Weights of a small segmentation model: 6.06M parameters.
Rows from block 7 of the encoder of a small segmentation model, named by matrix and row number. Rows with one number within an expert belong to one neuron, the router's apart. Each number is 128 + 32 x the weight over its row's rms, rounded and kept within 0 to 255. All counts start at 0. Numbers have three digits each.
Before each expert's rows are labels from the 100 images, of 14976, where the router gives the expert most weight on average: "responds to" is what is common among them. Only what is clearly more common there than usual is listed. The data: small charts drawn from random numbers. In brackets: how many of the 100.
# router: router (encoder.blocks.7.mlp.router.weight, 4x192, trained with AdamW), inputs 96-191
# up: expert up (encoder.blocks.7.mlp.up, 4x96x192), inputs 96-191
# down: expert down (encoder.blocks.7.mlp.down, 4x192x96, transposed), outputs 96-191

# expert 0
responds to: radar chart (100); one colour (100); items: three (81)
router.0:137134122129123151118141194110121070165141134120128132087150072139161105107146114100189185103140111105132095206124112132100138121161070166168093141171097047148150119097148116050179132095095124120080149116136129100113137108124181184071161095125094090184108134124181131095098174098184168120
up.16:096069118157112127118123136130144160155151128144061061115131096077118124154127118140165115147142116137117143110169113160156120120139185164181124136129152103099147185156162132089177125176090148138160090138107114125085110162073088073087135136127193204149080141051112171103144112108039117095
down.16:113099130115161148107130135125130124135122174143061131171099076061133148149154161144150116140124136152079173157144175169076086160169138078132135099096164199151123113126138096107073200098075117107121135127187103119106111102111161081040178136099130213164117125101119143130090080106060124060
up.17:122160101124164119169128189152132118138062128110163106097086160117110127112136099150102105100099192059151134099121101117140141072080188155160118114100104081112171129140152168127194097063182048184109075114124105148106144109115117128162236128152160125115105111112097113080135155150164112086
down.17:145133124120131109133069177161103150129115090101113126147123179129132094093160073134119083153136174088146135120102143119093080084141073093121125129078136139123143101151157179092105097146181149097141149103109132145117126093160127118116138127117125158069160143139127095089085115150147092169
up.18:149119170100099115110111098120095170184164194139103176074134085169114112107109139164136124155143143112089135135181182116119152092083154158089117111147147139134075153173132180160148129116166127096120126182091076180121130126123116150126146189107150153102168109131154132139150156113092144102
down.18:135144125125125154158123148172133092150131098141130190140093103177140122125186121127060107129158150129152162148170133094114182154130164122145092147156114151164102065149117132082160171147150107100176100099155128122100136118140034186158082141084134149132166080097141188108077097104123119133
up.19:124099155164095132151126095141142143124146122157163101090120055127103160126101174108116150114171169142114124164118135164141114094135154136093120134134155124099175133079078178122108097117173107125065103136136176111178134181142116197100137140107105089156152103115106156103089094167086168114
down.19:121081157159103121179118120111198100084108149105090107113174076126118148109086133170124147126165127159145107118172139129129087116132157144183095148105139066106128082111110091154132095157184156161085093142160120172183148111194159152100079105125137124151164123141140143143153105111064072121
up.20:103149150155107200074113137170091162176104088124134113130121146136126133176189120109135217137085058136105107089132145151144124077145144164142086093105127101156140137142113131089145074170203132122191151170111169094117071170123062120143147101126115150103085119113095095102082115074153147156
down.20:142184113127131169149155133068155132112125046110148132064129106141116156104129140092159147110158133167132153111150132135145147130096097143136110135113115124130085148154154093094138104174106152053161163112126121191151084154126131096154129084109083108084103145139115138123199125169099073127
up.21:120111094165091104147183132135140125087152143126073081151104098142129196165114149104144077094112138102123142091112156141114175119129129144146087155125108163118134162137093146131118086128058064119124114155108077117100125115071184109125120161176137112147116136165133089095131088126147164104
down.21:085125093148126080108146136108125065124109164175142153135125122121154141128152133125095107159147124111098135118089176129116112132133098168151176110124089090125153106138147179102161112141080081148152107123164127136132103121165115112096140110114122131126134070172119117059113072145170139172
up.22:151103124159128132131120144144117132138133152149116105142107075119113092085138121150136101159087148179114139134074151113117148133158130094123183175144121137182140129147085144130127132158138156103102111097090098111132129148108168167076108141067144108123111194060114117152126084127183130142
down.22:165110153137156136083179073137099128085140134112103145096179170093114092119112129150126106166123196087130139155048068194159151142158165103115110142166104119117114120124099103131123144149118124090153170131185099083112077132156172145086086093109096121099135145124099099128088130124158124077
up.23:121057157160153109142079116117181121174097152195152112107142154105163145117103169173151191131103113121154118141115126147168122199068121129097128116162141101144104182172130121169138093069116148187074119127145167151140158104083172117172157178191115068125059118155139127098144125102141178115
down.23:150173150154180126153158098164129062156139153132131147113182153174152096120121121155076195057101148128139122123151133170110065171153112080095096176085151106116150137103136109098143107127162087157125148111106090101130144126124122164095113146169174086124192067105137160126129080075136080143
up.24:137113165178145074143154095137154156147147116098106209133119114177072167103064150146108136156158127065145110132072087130156145107130107127067101192124100178147201160125121171131056150139129101104124121110116114153165055111132128158141092134122119128149094148083146055077125087157151114085
down.24:068151132100100083091115142151142148090149101142129156116168125107120101112126116103153156164183202116174100170111072117142102131136109134067071207112118136100196137120144128170071173184094165169104137143131103100147116049117127103092129157114186094116131150073155115090165107115101142040
up.25:169165115128143099136169133083149122088112089116074087168148145183113130116128091097105150090123151159129132065152125071136161167171106121192119137148068142114134083136141072127149146098056164117066080145131168119163119100130091109152169205099150082128184093140105168178126130126086143067
down.25:166079106155115167070153176103101140179092132127133099118129103108137161131120116105193150096101100120171120124079076121171170124094189122152073059145098107158084111105136129097148151123155145151141207125158114120208136082140174143119077132099069154110127136120150114121104158117095161112
up.26:136124134110120123150073105126117144137049143130110030111169064163114144185176081163150105075104139051113165140129151121134156093165111165094172121144147157153143176144119129088110153177147132097147150084088139078158168124159137105129122174140167079143130119170111110112154139134127143124
down.26:159069103103156102186104084133087132108139133124125112183162140186144092137134055160086080162136076112191154160114153155151125077121108146117102125127126194183107145098162121163097102138160089167109118129097142117109139189162161107168166140148160094159113146126137191128161061135131122135
up.27:144148153118095139137151145117130165157128077087151171146143057128125149116141150145068121174150097113159143052156155156176175095142149135130134130163102140107088070130149169121125180171137118187180128138101106074130167113050105082153180131118180167134117112084085137094111117083090124088
down.27:094134154114081150159121092130073115085087083162164166116092106095096151107130123109163118131086142193138165098167167105215137133118120113162177118116052160152161102125130166121092159131126084159119124151093124086194141122098153101174150098134121120159086123054135137185137110125092147105
up.28:198107146124199146093130114155138104154109117164145104160101124156116112117126126154093136131165169115129114141109077143107105146094110117204134152168141147144062086101126105108157101121115104094189114113153131099037193122164158120094147133074094108060130098166145130111189175117186107128
down.28:118118091158113140103104180120157101112112142103136104144136095151090130144121145152140088116112119126157186147150175132108141158114140122150113078133123119102137102109176161092159135168143188142042148091211063106138161123121107162093156084105081175165109121112160081162179106144136127111
up.29:137150143082138088187121092129075172124111115139119206163063172072130130115131129117084126154120119093121118110146126112156112220120162143138187157097142192170102137132163135095204142083109157103122122075132131114147141087149121126158183150098110171117187057145124153101100144145120131182
down.29:152177165125099092123153128136134101127155101163101124142151141175152114115136062140106126113151119166192145111116191137148124103097134195073149148146160096127147118134133113055084109134154122132112167118078151130100169112058140082092115091125114080088200101106138141125160101168222165093
up.30:080180131174162142095107113132093142102103102062112037070151113170156162149095145122084149072095140187134117127079135099154143099181165149166137132154152173142136099099142145141060132153089169151118090078166106127155127102151076093171145134107133133170143087176147079119139204103108143202
down.30:137124090107087108162104109094104133126130153098127172091141141138141100111143105112198167149163147082084154126161075116118108172102079150090141132125179127151110131136137150156112150149132135138106151130160153140098118132163153099082045139150083113161140111127082133123170103078124170130
up.31:181118135153202114134126139065132067129152119141101124166116140092089143080158191103112179116081105153198124166132149156112074193141129030137130139118100142142141147159154122122111161101131121124181140142145150166160140062112127115097158148165108165160087110193152174126113139130134101171
down.31:145197110128165113144110149060099175142120124106099098155170150147156141123158164131117151097110163095079160139167171108146120104130112180074125171132104144131189123096142142103115161105082133153099049122170125107136154122105125111108118145149148205133152043171083087132092119095152156136

# expert 1
responds to: items: seven (72); heat grid (40); stacked bars (30); kind: bar chart (26)
router.1:129140124109116122116094077113130090200098147129081178137108138129102144084090141160123140113135147102172120125113106138202188113098141137059092121116182147127109187189108196122150222185153113141148165199111148162123189181157123156065178146137138140090062169102119095096096083092062118124
up.16:161185107129122115118101106154121111170102184188114070137135176099133165119112094170058139194108154153147148138135143146073155097096190125132193127072122140155052165102109114137051111129183075142169117156124143150100127099139129150105133165097100128119136060105148084134134112169135159133
down.16:163100099119148102124065116147130155140096111075067102170182162131132105148120172094130175143129110084126122060125147097117111142147095065121156145123118156122103189167187115160103071146066155121108154115144128161107105106139112128058116146169088093148139083135127136088181088184151082167
up.17:073164126158144144124117114154131107195105142149145114139090097105126115147145191107130084157136126114136134106090123182138122125100127120074113110139151085142152062122160124148163165108112115119117066233163155064163074079083155101043099118155127123125072111082134134136169104116125190144
down.17:089089118100155164130080142115110166159215174178101144172131115111194139107137104175050131100141114151124139134128110151108133115145130138103112080140157131113120088153143175091134138138060136104156115133139113099113129107129162113100075145116099087150140156130120157141184176089139134135
up.18:146126168049076079077084131164128116157117144175117083158128181135147133152086117131153142188143103156118126108148181139141131099108133118147097112128169130150120186205011146167170170144192124174158097105066116109153163094153143146094221146126105131143135132129118109105108187119121111120
down.18:128110083146112135152183136161112103099085178099174164127104164113108117106109149128194067100160149121079153141155165127103145171068120157137117121109092128098121118157127097123111082098139143147094076131139145117198132173146124096048137140145186231126094158128128078132103161158091118159
up.19:135182118158083094057191139150097158112135165143101155100087147135097155145146110117068074129172156102167102154121138136088118100144125196152143170148141135135142136150136127166090113086076168184097101144118114123191104099140114126142076144176129106146059131070072106079148160064176148097
down.19:131175100179133062132157186068151181062150131148114167123121139071124180085098111130129121182179148187181083141122084073152161110137112155111135112101150176124142146145134128175151163077091140083112137112109099109085129117120118114085156148104101109128106121134106147092151111121153089163
up.20:168157138062160193098130148106086109161179113100072096149120128177097165158136068096184131114182061171111121106140167158154152148120125112145078121104094134076147170173129127079155203130112110148146156134158108106121141099147113132113174127081132161088114089104111093140092104157100125139
down.20:118114069158148098183182098096093126188141105163103131106104105093152138104066129154149149114131139152084175076207163132117082161134151152090122132116134181109119098192155126143165173078162147133185166142157073137128143127131086112054110119105205114080133085136176154110164089091121136120
up.21:156165175109119129063112089154138141105147105125129139107153139108130110152113083134199175100147083179106124103127114086127157145144129115074123108092074131118121174131122174071110141138121067168100158131057164155142102118156133122106198100155104167179084173164174096115142137134153157148
down.21:139132122162145150091121155203148104096162108099136132158127087126147129135136102070206097095144118127145105085131097133123183112041147065137096033101147117128162097138132147125088101127139097133102141104175106179161075118160160118148092107164121160120099180164113110107148141170138146159
up.22:125139173133108159099163171095094123144111191146091133139139109098171184114114104148122092137202143109152085174118081126136149053161074145076074136120119152077121116121137124081103095094140128156154168163092156154130155097105155140148119143082145143076187177128075124139125116119097142199
down.22:154167062117152150113144116123137117147161150089135107089153138138192119118109083168123128056157147158131169121104144102112133110142071132121130125142117119160130130087196095110074147207111139150182108088187119195045163155128072086087126146115132110151133119136139124098118090101203112143
up.23:162137161118135159124104141151142149150107133166132152126113171105113219089135198136133132122098121109182109117140180127255140129136076122128091177127190117120132178124149146107141109173132093141162086127156121089081204152104128120108138085133110085134184095107134123105147141149153059111
down.23:103149135109136083145173135137128111102058125142112116136129144115190185165140096166131099088133123194149161106135124113091205139166121144066117144102154140133141144078112140125169162087116099162128108168107169043124099108108161074104122154159093132143134135103118185142140143118122137085
up.24:090145131177193115112129094166096166136078115120081165093132133119070127033125086188061158124117139162133145123136185113158099132135108107132072094140098136183204120170096130112154148098102144146165136122128146178186097181119114097150076168132119124106148106145072092154121148123122122109
down.24:086121174132144179102104167080166119084121143090138156157076145108164108128180087133106126140070149149114101080124093134119180178073183149082138082160109134136115165125160130160107122085125085088073178131107131152166085122104142110212131098183186152129108162126118191116107116139126135133
up.25:076142124125117102105139168088085169111135129105170110120146116155141098161159133079152143109154106141128140117062136105123151126123118116118166099124095198129157112156100076128147154135149165108101099111172070130090155073126175122083058097105103062090185116198094106076100069189095181082
down.25:191189167068147096143128070029120048142159068161073144143133132139137139075126114128197159144130115136166178132130159144115154164148144177154191131197146089076143138089108131064153117115045114176165130126165116203112090110136117126109151130135128115111113158123196128106134094137175143157
up.26:056107135113098100088142151124105118130108155157122142141154179113108089070091096121109101108144135123125134083147103059088126112130090091159191156071123135109156150168142162155133163090127146163171168093111127154141081110198054139116082056157127133098098087106170150163128181123131114116
down.26:089115121098078131162077156109127164106124052185115179126163157099134083050095121126133100154151122195155113106151100142132117090091138137107163066132106159117126146102152166153116173193137099131106126090130114153120135127101171145151092099170162108117176113141092181110101095121101164156
up.27:077136105160181104150130130126118114126095132144106108071138184114102131091042100107156133106156088119099117136114132115142120109141130091142102127202174195115113180163112154151157089134108153081119170137108121109203173086084100122111143088121134141178161101127117074049121149111115123180
down.27:097122100080120122178064121066128161084152155122184154156099135145158135126162169149124129095133155169178139082169136111128149074137124123133135119141123132127115131157119144137127102146119146088112111143129163172097098179093148121112112106154091167090101175119138116123145130163168221079
up.28:143173116132147050093187156167120092114101111164105112077104137095150129148170141127056115139117135169125153150140114118105134186142134182102101120158129170128137138097133115162157142149114104103166142114154127176132117081133100100117116121193119119152172116092167076062200170134183106197
down.28:112178106141076129144180222138142140099172100147131181134138112056139154156121167100155149134163129111181127139145106163079081185118131153172099150105108131115127126133098092072068098075155178138090157129105120165126169159132175229139141146109123113137211104109134110130163150117114113139
up.29:191142143125115128073101144173100150143110164115097047152126172131118131129119164123141141130102064093101151112153166168136162086126157093125152149123161164106098132142054115120120099143146099134160105092058148117105123155114130089119185087117102115114138143116150118160170124156135059144
down.29:115133052105139110092167166115090110128099124125137066131209138117143112208149072148128172106132168161117166149212109145136077128142098137085189130175162085183160155137117151136145081173110183141088128101088124139152160085153127076109070120135140104149134127109127089117087095125140141140
up.30:154145164171172180108139115141178108128149101110113152145124122106111119090093148075148127149156140105109090128070109134101119088122077131120166131106202117112132115143147091122162099135102122091157154119178135120182153145103172114157115158104195148101114090117089152158058090159073131159
down.30:174149140115142162178113172135166094140110121115150111130152155119117133088107148149128155106148088159149133168116134173104116132141103084114132132109121167130134073126113179087131156157131212160156062128147104149135185110111109114056106104123112160143139074107142105098084132102117099105
up.31:120123106116144118146135155150123127085182119162136116138115130130141091124118147107138153136098084134106110153118096131048149141135162150125150094114126135073127204120137152079128191066179154065091084128062188079145138112129075134116166121141100176163088171147155123089137103076137093117
down.31:151127126132150102181119176085120167107151164162114106138103117162077164156053080114159092097195110129205161145139171106162092130145114132131064156120143143111140086107169075171127140113115088136128127169102147099116170110126152140122115141084069116142182164129134199133169091136075099096

# expert 2
responds to: grid lines (94); scatter plot (63); lollipop chart (25)
router.2:128161143156134093151161071170153143121110143177170163124125137084108105143146083123148122150171145154069143141076118143085115153128130132086232143073091100098071133109061104105148133187162138106150167091124133119091120112133164104127098123119142160088127098092104132124127055164124160109
up.16:150081099155139025139044164106140136185124114123168181129077148103141191115146100100104144177125080120158116161115036187204115105127161066114099122143156164164090119175070129144078171178133101203121171077133129181155151110109080166165139085124097139129098099144119132138134126100141139123
down.16:175115139125140091124146110106147118130124075110138111174138140095134133126125131123078112151143112109144138111103104138140100125116196186140128123121105138154131164166169130128142146128123141143078175157100136126043189108138117176111137088139134086126123122120099175096109164125178157043
up.17:141146139160130099064114111149160065128120144175112171107135116134064161049172168118167149162100145168139103127114118033158101124106130153119096163085094112088139116142105112154120152113155138117123115132116124145102101194140117135117127146147155089134113109089159150170123132140180142131
down.17:124094092114072107173132141114177131139160117153141132116089083094144131194126182117183129101113096136167139159114082143153072150115173117119146150195156115160156189129146097124148104129109159192142153152064106070123123164088153119157132076143111086113180151130109191172140150146059175120
up.18:143168114148099133151125143210157129097113134127114124158132101116098119157126091127147110134098160138153103093121222122138121130117162138132152103115088090111090105132112105181159101146081121131106042109137110091132124118116221072129093148115127215122084095067191108140075099149124127112
down.18:095147159206077106137162135116144225138115131129094161113172105081099119133193121181141148082100149125152177126134128115136169127149113202107118125125186145122124090123096072137184106083075137124112138124143118031143135121162134168103106123152150148109160124095151142135112118082124118090
up.19:171121165060110166105141184176151147096092104175229042115083076073099129179096163154102102152142144120162172132167122154181164112136165074085142089104155103129162137151124159148153164145119108202153132092129112161113133104137115101172109144107113107162079118165145097078153133152126118136
down.19:146134125154122102183135125087092147081155120159160118133134130132081134114151041132130123130152122134143172108135118119137145109095142142069099045118129135125131169100100162146140138109096139175065105159125085077120158140110092102149057107119117149154123098108098159150134115106161116174
up.20:132162140105106121190104159089157117113167132112081102161121130135177077168075105127130161054144128078124118128146173175112087127131154145121112102145172088163091156141109144173138118154109138092111087089108159088078147166117144183161129132166164110157155129117145146161123142123255121109
down.20:104116103152105112145159159085145094115123159164131123134178134092196083111059128134162077118117123167132058144164114054129191148114127107161165206160156152137099122132124111179132134122150165079110180176121151112131087083098163160086189108081173170096123121169097100120159121056132097152
up.21:087127129133151139109120067130124110103096109135101127179096128153119100143189162172150168151141106123122127123050155185161085129153137163159107111152096092122103146134119184168108088137120041152132090156163152065127167082144126164148107127111126137137113101145169146142107144157144144148
down.21:085199041110093106094198120116133204154110119136193130081102128113162149129132163158170098160086145164113137079172130109159090138100103162139179080055141113145144111126070125144137137121137116119158073125109157133060074106108142090075081105088102137132127129108060146129101120109185123127
up.22:130161100062099110091117183178165134150129145183141149144068077112102127165102133074137108123092152120124112098159095166180140131099150138147149097146094124073080144113133129103123111172125072177147157103139117101148153142121077157113148108112114151116158062134175194129074124148135096142
down.22:116113101058073131156150191168206165116100121106137120084088146142136130128145124135171158107108132120102040155111139110158121088095140111154207146132121171120121097130117094099075159147108125192158131128111102106139110098118164101230146111157131134141152161141188137153091165126141099143
up.23:092056163093110102112173170115146124151117091114214077116120101122142196125094099141106118125162123126159192090106059147141133143161148085104174091122138087104095058135101159111149127100148133135157116114083107164171104116126109060088116078103037176137133140150127131142192110135134104122
down.23:173092152136173070121109099086172110147118095125116131101128159094150154190123142160142082109072156095150215109068126159148083091125159173097126132131099101082160108143123128167134132150092131105139102140153160104087118136106119128059077094156128114094113083134117108143139147163146205085
up.24:100104129142078123103175158090117080135128039153153190126140121139121115088130091120139122162181133042100110117133161156134115169174105117143154152041112150118085124112105159140127107112094172113190119118204041131117118130135121135163138126166125072105134149142103138112198056171173147114
down.24:128151097126103173135159095116135088161102099192142142126088144135145078134214120146181118160121135067140163080106178156103128126175093112130080120114153156112116111131195122100157110139093085161125178160180035216103128090119114128147146141126123067127146072128108092137170066129184088105
up.25:130184155215117116151146082182079151090078135144144112114160151169112067134090115121120165109153085090062105130106142120096122160069150148153092089163129169133120145120139201128144165134138130146074165091129041063085104153096081138160160157136109142163076149135188131142168137084083124099
down.25:169126154114068076108133115115116202161177154158216101158123191167135150127137102114086078128117168134088121171119182064137103173149123107183104142127127093102083162169167110158096175126112114047110157098095113128193153145106159097124153160132145171100160091118071134126140078110075099183
up.26:104121131116115163097131122175123102139148090139036117128081099115096152115110149201131105139072126165114118122074126158134100103134165078124098173106149104164174173122154171147177101126105174105105093125187107149110082168112118152187129108099157160116110093115176095036125155136146112120
down.26:144081113149119138078101112180118100132128129131099136109099126132099149109126100118069161122101120083078177165104188196101144074159149093125138114153145173132148099127169130089113133170111176161109119112111124162166133119095153133178076111101120102130081135104161123054108148165106203105
up.27:072166106101140192116146114108152130159155186063150108141141109158140130183090064106159097130169099096128126155100190160166154109076138127118199134118150138184093097082134144115151097054139147089134102153071122151133102215142156117165154111140136155106105120136094155121134117130143153104
down.27:087129120211132134104103101128103179129107119139150129157167160096142056122113149135150204120121108088104163187096143139164138163135155140086137129129175164141137098160163140093086113053100157137136110128088187136162169154108125113107088092164157169157130159100112101111121082123168151144
up.28:167177160158102124168123083117143190164155123162120091110119182066124148138137143086098125142084105172123116150135170130137100109087134079163210147211097146062158127164087101133066103150141118088131182090056178087179116182115131182122133115114065105197123093170141137128114181154150132081
down.28:127133131082167128114111127157085089101124158166137202106119116131121087140170152079137097144113122137169161054076116178092092102165155106144064144096145160124105124099163140175130104163120080115154104116142117193092171134122080173084104189143083082094096148097119103117148101212153122142
up.29:144102182139099106129108072177154119118136110143092196093131117106111079142138122159098130109108130112162149165097099150184104134183161087114202161070114119165178138120101135069090133173092178146099094145098150181106112129206107142147162129099168036128158132098137159102068130120160130123
down.29:122084115106117115143062115099148140111165140162176172090156172088111128110158097156123170189082083179201102131148063149129144156146136068100143130073088126106135194140099102088132221137120137150088118074170111139121146151175116158162146148104112090119110102169063176168191127087138109182
up.30:054146129099069140132164127147130098176076151141082128142055151146119209140116132147149091149165149162152161141132160119144178171138105109118142183123145074136094109145122106167204115089079140128102191145116121131102117144122154123196097093153120106150064156126173057071169124162102168114
down.30:139107111102186147175100117147104140136144057145108144151085143103160084097146200119114147116112163136065105075149123108191134124174085140106147125075108194085081128192127103105113140119101143095096228157107130068162159138129132117162118095116090093132081060076183117072103152160117139104
up.31:130105135073095100091123124122052129170147090052149163124148129156168146141105109164113097076140103090127112149069099153104165140147062138125121201133083110200147109117112109094153107146142147237217185096109089124107092107133141111120103133165074136128111167091126100094196142136156095117
down.31:109093116124111129137179141139157129126061187143110131044092087082140127135144110149098140168078136164145183123055154151180118155081068148062123145105185199163110107136137142140164164053070123115166125133162096130187112152113119106132152098118124110092137123181090091148093177187116074131

# expert 3
responds to: histogram (61); heat grid (26)
router.3:075093170045111118105072111101106147117111104142111101137135163158167118123106103155083117153131104120191120131153137125140103106129180138141110159147169140105115137141191146117044092093086124077195081108124114124140087108138126123144113124128154150153156135106081160157198196109170114070
up.49:133156080104100089116129133124196139115115121118152172101128116140109143144067170132179053110212169143115165073138132144154093087118095125075189162077144066124099090120077097095110157133105116158060098108103119135118110141143150151148078161168118154129163131128088152151223128170170097126
down.49:092132127186182062115123168077129182064058098096191133165111162125124125154120069128197132158083177122107116154162186146139085125157186196119131134125120113093120150162098097131178152093091138066104123134152132092078148169143179140088186113099090113149131153112106099104108136153094151200
up.50:057107151077153205081151092185047121200108111126161153118128180101104190097143107126104144050090137175147116098122113133145158160153164101153158133104128152145124175149149147110163060077130128105142132143157110111184089151175088119140152101156121153150131168147178115144108135101079099138
down.50:128096112161115124139140093121123158159111182175081150117114151118133178092151096151105122061056164176121118069064185150115172174092136068162118147133140164147133190104163132114151138099166139157113145139149158124084118181065101129117147135133158113124195148118115157109111162098149140167
up.51:133091157168097115112167107125141149112135175132121145075045158148137133152144101136149127075137148093129132104091130171110163146118086128078134151115173138117094134155068174122134073113117141102071089088090113153098134136126113116136108084140093089108080141105103100153093168171132136060
down.51:163148129102126112116171153086099154147130152087110040124118178159129122176087097157196102122084142147170180097091168075153045094158141134079100088147103122107119133144167123165124117117110189096095148164183134185156163094079148154067116120141152127121121144074054140107110144167125139106
up.52:107114144143136107102168134086154091150128141079139177140075143133107179127109152131131053089138100148074172192120136086083124056128117148034184148091123140096139128158112159159115080161118184124095064064132158129154086127185123140162117187102141110133120105163201158087109115139122119158
down.52:128099128152081140141061147120145140154132100119107139092061202139149151178111061204117067169138166163152133088117129107076101105124077107111160151150159110108106126110052110135147128151102110084114088179138154149126126136136106115181098100135134087121156125132139151100090058174169148157
up.53:094105104110111134114175139070092096126160110053130099116150113097133124140131151116164138105119079165146109162114067170178110189141186104164141115110131108090149142081080163136182175144122130150094132159133148131195152127054107148117123117104124127164178111146134064125078117102087123145
down.53:102107080143088179068095136021120127109115194118082104086126198109134104129122154164164157110166139103101179124091122108151097174130155148104085108120092172154128126149105201114169153111133104143135131119163118174164156142079159096164121131134067134103113144112109151106098070134142168117
up.54:120095093158123086090089132177101078147094137184111074135123182119093111105114100143145142140179150121090148061079189125132146090144106147188109114141139141113115161164082137103131092037126155160145134153153165164134131147125120066102108079143123139070149137124082125089140110116166124166
down.54:157131051153091109115173158124138126199122165156159092117152140136183085084105101103149173186170100188125132180096191139188125116160098195088127152117049127095097115115139113085163197175105096129036112131150155128118124162152121124098185105128140110145144103171081093120111115120178140147
up.55:202145147159126127145120179080148144137153127076135089132117074205156132108143185130132140102092119163109129178161094060108125093159142091088172105163062109098132052116153095148144177113096163120117104138147155186144082096117111130141107166096119100129134129100144113087171153167100116109
down.55:120124133105139115090145194115127119158107095128142119183126038131121122115139144073144176124116108162093079189114111103098162133113073106128163125138062146164172104114121109099133103134127112074164196145088106184110160132086137142091152071091133085093126153147087129038142134177068158171
up.56:102151144209153127170131094065110113131139147151091150157107150098122099131166137074179166129087089142121098176179118152059128151123129105142135083117165147058147137106147087127187121179123123137128091084142096152167095103089182128128090136071116180105070119109138125075151158109075130103
down.56:134143154117143063143156081070194108123142104163135140094133119090142114102098139109157054144129111152148171163130107142068143114166125105198135117088100184137089142147137121119146136124125168119113156130150152093114116138100176128141123127084178139130090070189096101143075153108092131100
up.57:103102120074153137114189118134100158084147173190167123164104083116084124133067145125133170128091132102134081105180096078093128122171157101106144072097178158136117152142120153069186120109107123149103083154168146162150052109130130169099141146095122162099085126140123106118096161109147167092
down.57:158122185087163117160147168113148162131112097170122129157138121080098166101127204105109108168097114043116091076125107108106154186108158111127184102112140130096091102117135084112140099124130112143056092219126137114123120111155156180130135143117143124077177099206166112149119076122197075103
up.58:195148129133115167137156152119116138198192112112121161155133122148155184139140110111128162120133087160160058078187169152150089127141115154117132076172092150147084140163090125134136131125104125105091119101141183143151150136150111105146085146195104136078117085108107072164140169179131160158
down.58:153111158130181106122109137094135146086096095108119131152128094151129082139067085152126161147100143100155117165109115138161122172075140156131130127112131139144130142101195109139161152109133122109115175111173128175141123158178133177102113155087141132152112115135154202170144095126099139161
up.59:122117110104168126113121140152128153155102207092140115148154094162124146167184073152163091104160141089146101129083120114146123160155081133145097082142211121195090127111101114194101143146096093149153112112111137136133128105110178083068113161131103067083138101150143107126098089161123116135
down.59:073129167090137131088176066074165197133196113198139111146119122131138108107116110163107152096136123098125203095098080099111096144159117156167067155120074157107164143146141151099125144174160137156109125161137160117174193157117056115085090161154103155141113104137133112156163111107155143113
up.60:120168154109128105133139077139145138146123142153173127185100123074073115167125091074123129107111109110121104108136124169166112169079167107119122149159132176150103146119110180134102128103113125124110128140171172031193133152218121143123116192158110098118067128079161170139128108088115169097
down.60:099110124063127182167117101087137110107111187111100063163060096138107145139138106126170141109188111114131121108172168118083146088153137135132165091164113146149121125135154195102130137058121135156115152138140157153174149146118134102103105142112135106173098148087140159124122091114109166186
up.61:158110096146126119163135143158194138121071054131113164120126122120150072121110091152137067133114148069130122087143120163120128115122152141086015149144157088154145096122104101161132129142124169104105112164161105100086148087146154119128143142157141080120131218098125172114163105085104135101
down.61:138117130111143100066087124124193164136050180089102154135190136152129119146148117141155106118148152082144152089127132181113099132118137097063090155113163094211138091120089146109130121120145105074088124134130101158096121104114115151124099077145133092076189178075127137095095138159140142227
up.62:136140115115138070118127112109141164172121075099152127064150088107097207099114088153123113113143099127192126138082156166175114141140154127141112157183087118148100160158137101098082135060168135128185122132048104056154099152197107119136098153158084166184134133131164150175115154121118069172
down.62:090105100173148073110115106088111109146101149130087119148175130134099167145161112175085124084122123134181096127077133145116138192128122171106101099144104156130078136097122155128117155138105132068139165164108148081136079095186100101107066140051151099132158126124126106152111227129120086152
up.63:115142152136112125137186127112134100072148114150135132106093133114158086180105140097161143199119149162114098082081146134104098156201046149126158093145169108103102117174114087118072106083147120123122182120116076136112137129126144112172173152151142080071127137112127146128119183117098151178
down.63:121111154198178127058103124091079110092107068064186179132152125077120103125126135125109222130103132047101126096151122079129152133120131114117055146164128096113171163124159165108157164100081099112141182120148110173120135087115101096078110136125147115138082162181135133136119102102149182140
up.64:140132118114126101143134127134112106089143126194131120198193057105115125091085123107169142098122099081171164129123081138153061097136073073149196118157114112109131097109093141128133184166140100103122097120148143146103095090146099119095150112113110093142122087176106138136148124160173158126
down.64:108179145180109087090077155093094184132160148192151113169157099136124174138087163064053095142179157131161112137151158094135112154097102157117151132145149146150168144136105070072093077157123099152098132183128129158076083101077119094100153091162200137096133103070134098151094131136149144127